Weights of a small image deblurring model: 4.6M parameters.
Rows from block 4 of a small image deblurring model, named by matrix and row number. Rows with one number belong to one channel. Each number is 128 + 24 x the weight over its row's rms, rounded and kept within 0 to 255. All counts start at 0. Numbers have three digits each.
After each channel's rows are labels from the 100 images, of 14976, where the channel reaches its highest value: "responds to" is what is common among them. Only what is clearly more common there than usual is listed. The data: small renderings of single solids in any pose. In brackets: how many of the 100.
# convs0: first 3x3 conv (model.mid.0.convs.0.weight, 256x256x3x3, each kernel summed), inputs 0-255
# convs1: second 3x3 conv (model.mid.0.convs.1.weight, 256x256x3x3, transposed, each kernel summed), outputs 0-255

convs0.12:126137117104141149154130120165138160177137142154133143144133118133146132118168128127138102127196153147157140140128135135134140133144146119158137172132166140136150125213134147156125125176113117149124138137096121083152114125150128144120114142122140161118141146110131131125158209132159109109119136112121176121108119128155130112119145134098149165107150133131126151143139159144130152110170114126122131109163137122105113151120119154145145121164168105175142172143148132133165125154148165113157130125167087159140123154155152149131085159145167117140139151180097146107127153100080126117136116101137149134154131129174167137120171107113112170189158190127143135131151146161136144122128132149151119135152138112125140150145116133187134138128137104161217152136146129159174133163143143
convs1.12:126101179139119152156209157106157130133130145118122167141112145085132194135125113113131108142126123074133153123129116201137124183156125192092121115111112114128158202115135130144122123117100107135115157121148118133127129149176135108112149123113149097136123135169145154160118125135121140119137117128159139127145116102141130099160129092131140113126122136162088162124123105125134122158075119136116158097118143144093111122119101091127137120117114152123107119119119149114120107097115156100057172153135148133110135165129136100128136119137107120113130121101159144146159107143172140128107182134125100137081126108149146114172126125141113148133143062153100129160149087114094144121089089107130127117102137139132127102108122145086128150136116104159062146124155085127134145097121151
responds to: plain (94); black (50)

convs0.199:129152120134192117148149095106158122135105145167099111157113080128110114092133102112118131122172130102151166130128103155100152150135116099147106144143123151123146148213112144151142132138156153127135142158127109161165120131153127155129121070092154167153121141151167147143113140134163087120109161131108161156126090124159140126116135119121114148147152138107118123176142117159148129111138142131105169124142122153149123150127119103096154122130134124126103159153116117174165119176137157130139134148163101145101109148143185165114134118132147127143131111169103153111133101126162142147112130108173094155137124183134174138146156121102108119149150192085101145105155139155151138168113129142166108168130117162196119142128131153176153114132139150137156159126167111121137119134137152
convs1.199:111100179121116088144174138122190135135124129139142171146107127140100171088093136160138098149119112147122134108121140133126129136131123156087128116135135078137162185112137106130104121093128140113135149135113170111120122130127089118093162148172117077139111110140103112103097147121116123129157117118141102116115125109142129106160160092084130128108107093185107092074148106126108102126100137142114143132122136137124100117153129097142111103139118101138120143082148130085100132113146157110103154152116115156143161128127148098095146136121085153128151148122128112160182148122127160102126207120108091121087121107149129107127143128159133107127161140113124096130147121108097145108117130090094118094112130099132138108093144132093114120157110076214086146139101115109151127121095150
responds to: plain (93); black (53)

convs0.249:149123106163098079154130110144144141135150113169148160134139131134107108078169084128160133138150177146127140138106106145132138140131119129155137170126105185144124138144134071145112140183145154095156133111139095104132139121114150161109133117107169101129111142105157153135113113075110164118129126139124165154135120087155140118166139109136158155091107061135139127080164104113111116118155118106127142117134122115145162120122146118137123114143142142133111135147156095178185128155113138113167150146158132133117167158162144127109162137120158107146124136174138130069117122107109125119099082161114133118156100168175177117141126058150122164139138152118156195145135125138129124128114123108101103109141124131145124128141098121144149144144149130160149151149096112178164144142134134
convs1.249:130100131147123115148173173110128149162126146137108134137109135112117151125092133162170114111112104149138186133119101161139150147119105139125146160178179128129135146128087151166155111084117114103093159116120143131156126085113086120118138159090142137128131137174130146109149140146130092089096089072126129120136149114121154154156133109079163146109140153155149120116136126117142099112084148097098179135180142159126100133113128133104108116152114099100140133106146142129110168075164155099127139138102140139095117128166153120165109146127118114129152162132143134139119109096145154154136221141133118111124132109158118125163143134142104136156120066131140134129135100072135149140121094104105133110090154129137134110118111137118134154144136124141085191173112141103119118153144103
responds to: black (54)

convs0.229:144103130141079084146128154162111131145145128164155115169145122122147140156124129160167110140154150118159135140131085138172132111131133064131159119111151171133146147185113156115141124176129133132072149149162107130167137125109120143134132123120130142090151161095147171142091146123162115086128152153095161117129148166134121131150139134116103145099163120105155139157139160166134123122155111151115123127135130144121112151163128135103148129149130144163150151136155104151150122157143151092156147125144144143154154130157143174123157170155163104157128109155093112122112108152080120137154137148125174099154169119142147115174170163109128160147104178047134132143122120141156122166158148132108176148143140115141107152169127118163129138145136142138157134164117128175161121121147116
convs1.229:115069172132162142125140142118134161136147148137145200095082128120130196131131132123139119112148094115106143155130142149154136159138116080088140106118123126131160147070107111173172137116142111125163146105134127123114137083149128128141127126142136072176114142143127136124144129118150119126110116110123154110136110110124147132155103119085157093102100121159064109128116117152140110134107148100125171131129124135107122128145129128160074143147110112127137165082138132138117124164139138120077114089131156148118121165156170121130122097143088128162149123105105077124120127143144171165121174150081087131106125101166122111108175106136099126135161116127121107123138144130101161055128106129128126084111137150140135111122139096165130130122106118173113156115129146132123086149106177
responds to: plain (94); black (53)

convs0.221:153109143131139120151121135134097125174130152168122129156140128142116137114148132139117127121200154161136163145129093134147157138158150125163121135091163121133148104182146142146136130202129137158137128124131111101162113143099133136122088110123151113127114185141119143146154169160172112102137145113110159123123132114117173115169124132092132153108125129135137152121142099145132153167151133127126139107149150171140130158150143154103159150131156137161113148129130113126129122186111153116115139130158140172139134137176167199182101122148132144145113144176117111108145122148151115131138143167127121131141129135142107119122177133130126199170121180103131124139168143166119162213148153130130136141138144122151130136100125166154125167119137119164154115117132121114173129172171146
convs1.221:133146186115129138139197107121151141133136137129153170140101134107133169129111135088111128179118127120121134127145113211130128191131135167105117118111118109150136232107122143125108123107115129145153178125138130119092126163196126105106144163116190106170121082177124128171153156135120098126124106113160122130134121140137134107109117100170164114137112118138111118119119113121121117117148115122095153119131151126105115134124132120126174101141086137121136116116150183094122137099116143116102152170127135140121115124114101093146143117120123124112126147095166170143137109121134147109085219108143090117105125127127152085168112115106139114121131093161124126127136108128119148101127106117111115128110121135158117117103135129096161133144126107151098155145142140098137167103133123
responds to: plain (94); black (54)

convs0.54:114144065128114125141125080153129124137138117119138151113142131126132118149111097088119140108159130155121136118136108093144149111158109122171127160159123108131152146205139122141140148128139136129110124127150126130167134130110127137097126088101124126134103153136128151124104130129135128087117168143104098128110130164125112103155137153068147129130152147157118136092145136090110142185124173127145126121135110130133115125119113152109139104121168190130090126145122122188131072140097159182042146168150149104074128129154134138156141107127101151107091134129137106121132057088154122089135096104188146145115128179115116117119144112109131105135157168110107124134124095190111128123123158159127111099147169157143146110125135121157114115122187121146119122139135124167120132145136144
convs1.54:116096148153133129111134135161124145129140128130153119137095153126116145097186139168169175152152151092121095149120136174109155103114156100072141106125144097152168176160143129135110129134157139111143085122118106116092131139124103127096119190128119133126132090123131117159075133124104170105137138133128137127112150099122162092107116117115125132118125131143148083116100099161132139104096118124102134118130137120124107134133123101122121146117084090149139124094145121154141166096145138124145121136120131103162126122131127096092130129128186093149176123132129148140169139150112135160108139139077113100153151113159134097122099112160155149097140089104088174125125144105125180115147139077105123138124144108143122124124200118158179191141077118153100139159120105123129087131127176
responds to: plain (93); black (44)

convs0.228:096102123096101121127175128094125111137146124106133121127115098110064113098200137112148139141101087105136129122070089103120103138131141156116111113134143093124150126114132101078090083146175145122093136110088126099133147158102103167094111114080099113109108123162107106096125155136150162169122101086111143126143176115149165117118144110113141112132130118137129120141071082143129141125085119119118129123084123147100121120100103079147161107136102163114160126142143068123144097136160151135103139119124125108119113138138129107112158124143133092131118119125090088172134134102115126150143071111120089087134127175153127107134135137130114107080130103132083119115147137083163110106140110121129120119150136113118142155123117107101104159156115139123118143070109150121093114113124163
convs1.228:146129135125083103139135076165108100109113137133150126109102130132144141156105094168103155104127115113147141132170122125135126094150126067127119138079114179113126122164141090156144152137140144137150092158145108145124093101145149120166108160130145149123150147109133164148116118091145087125150149140165119083131061109135060090138155074116125139122092166139128171135143145096128146141169139163129099081128139127134152132141126088144165122123119084131098143119104159140130187148088102125143109140145129180141136123112151122127075128104165122161123135093119181111134147138157136126117161096127135160124107099091090185120124092118127144134104152143139120091116106137111134138153154112103121153127113140115114105128170134121131141167125092165106113149119090100133135111117109
responds to: spring (36)

convs0.41:142159137183096114131108087098128100126144126100121151154145170107134125148121129160153116164136119152102124146122051175116145122143105085132137154124116127148136159128094132134109127139105160157112159139139158120112125128153132128138187166132080162110155105147147124149128137121127111115108099131146164141129096133147139150155133177132123117132090099112107139124089130111112208119133080159100147114123128115135114110132091139161154190131124092129134116124116186094135194122133109147133128151114090129148165133129130108126154170156152129114151127112129162172116086104124126146130132116127143117140154190145125093106143163158168114115111123113148081136123092152104119120120128098206138121128131125104112156155094121114091135120117144125141091144144137108145073135119111
convs1.41:118135124132157168162135155060133140144116143148167139123133127127170130126141149086136134096121137117134143123115197120137150139137164165145111110117145126096136121098144113126147108141129083097140134131153133126098136141151125091090080154120132093115076189150128146148100139133109117151120121148147130160115152115121127156167109111132136109138100143162135150101152161164140053145144142128158120135140142137117157150096129107128155108126106111115082138119139125180102127116118109126086131139164142123119117143135135156157140088129087152106102119119143112094136100135153130105067154096173101152121122146134160113151129105130081159128098115109122138106118161133143134144101163123120122117089128135172128132124167190101122108112171123169182113123097136118164176156175084
responds to: spring (35)

convs0.152:124113155150151103156151150157150103144125127149125154132135110128170124125117130129107125128156134154117119094159100199194123119131119102116134148081088151117121122169142153111150127180084126109123111116113127102142121138073127136108109144094185166165148148108116183156120150086130118141142146134144137143073133164131147145137128112100138140087101123109184134109132163137094119147163113062147146146133091111137098137161123132098107134158136179123140146091103112170128097120153143128158137144118149109149102137130136134118133163176148162138137100189112099126156077122093141150136127154116137115171141138142111120122165097115107128130106173120150133165127124100127133147146155157122147133168133188126119125141119116165122150129163157120156133156124111173132139118149119
convs1.152:160129139163092137139165142136148129145133160106093120125107135103100196137181071150180125142100151127132118137128148126120183151140115041170148141148165109121155104073102124141120146108147172140166174118107108148120140114141130137126148145171129124122129144123146097148138093108116082096121154130123127116139120113110143125160118091157157119113128166132116100127127122106144117134124172171125150095116185136090145185141161106135147108157134117139147152103169146123108167164134126088104137115126142110173126153154128136125095131087125136107117138118135127106107125129148129148137162134090112101165140157141182130110144120119152137154121101091123108102112143160105144109073112141104158116126158099126164134130138122132118152134095098149112148100115142093079116145130103
responds to: plain (93); black (59)

convs0.109:126097130124140103089108152123147140104147098110153137126139134084116145124104148142138117151138178110089111163078115153131158114126124107142153113087125071127149093135090130156123123110139133129152153106140103126128149139116111138140118165126155179076168123137153086174096149128120179145125168086147121154126149171114156117139116156096107128140152088125144122152146078136141141120139089103134141119147110146136075137132110124110156178112121106131140134120138112137184115151153133158175116142100142148154128124104127140112164123157134091139185116130097140107120097097149156139151115104147144135163141185165147096174143145096117134117123122086130130147140098145097124116124144134117108116157105159114125129159111147134149137152068191192145161137113176126120135119126148
convs1.109:128135135159118102161098109088112120160087124155165142138114098147109197104117114110152117114121106102106141120143135112101128172133163080124080157138117175114135137088112104106166151111164138115134129154153139135067135102130124151104134085125105086198086182136146156116148097127113070155113092104099147080092097104145137125115146090123144096093137141118122117114114176147092099107136129165108121129125166151111149126122151141127139131143122107124127162114105162094093165106137152121083104141157151149119136141146134175099109127138148134142118111117126076131157148128118112149109154140129081158088135117096150150118146147147086114097153181152111089120110107138119129137139130125112109102135125147095113102129092117123105115160120103142099135136117148130147122160134109
responds to: black (51)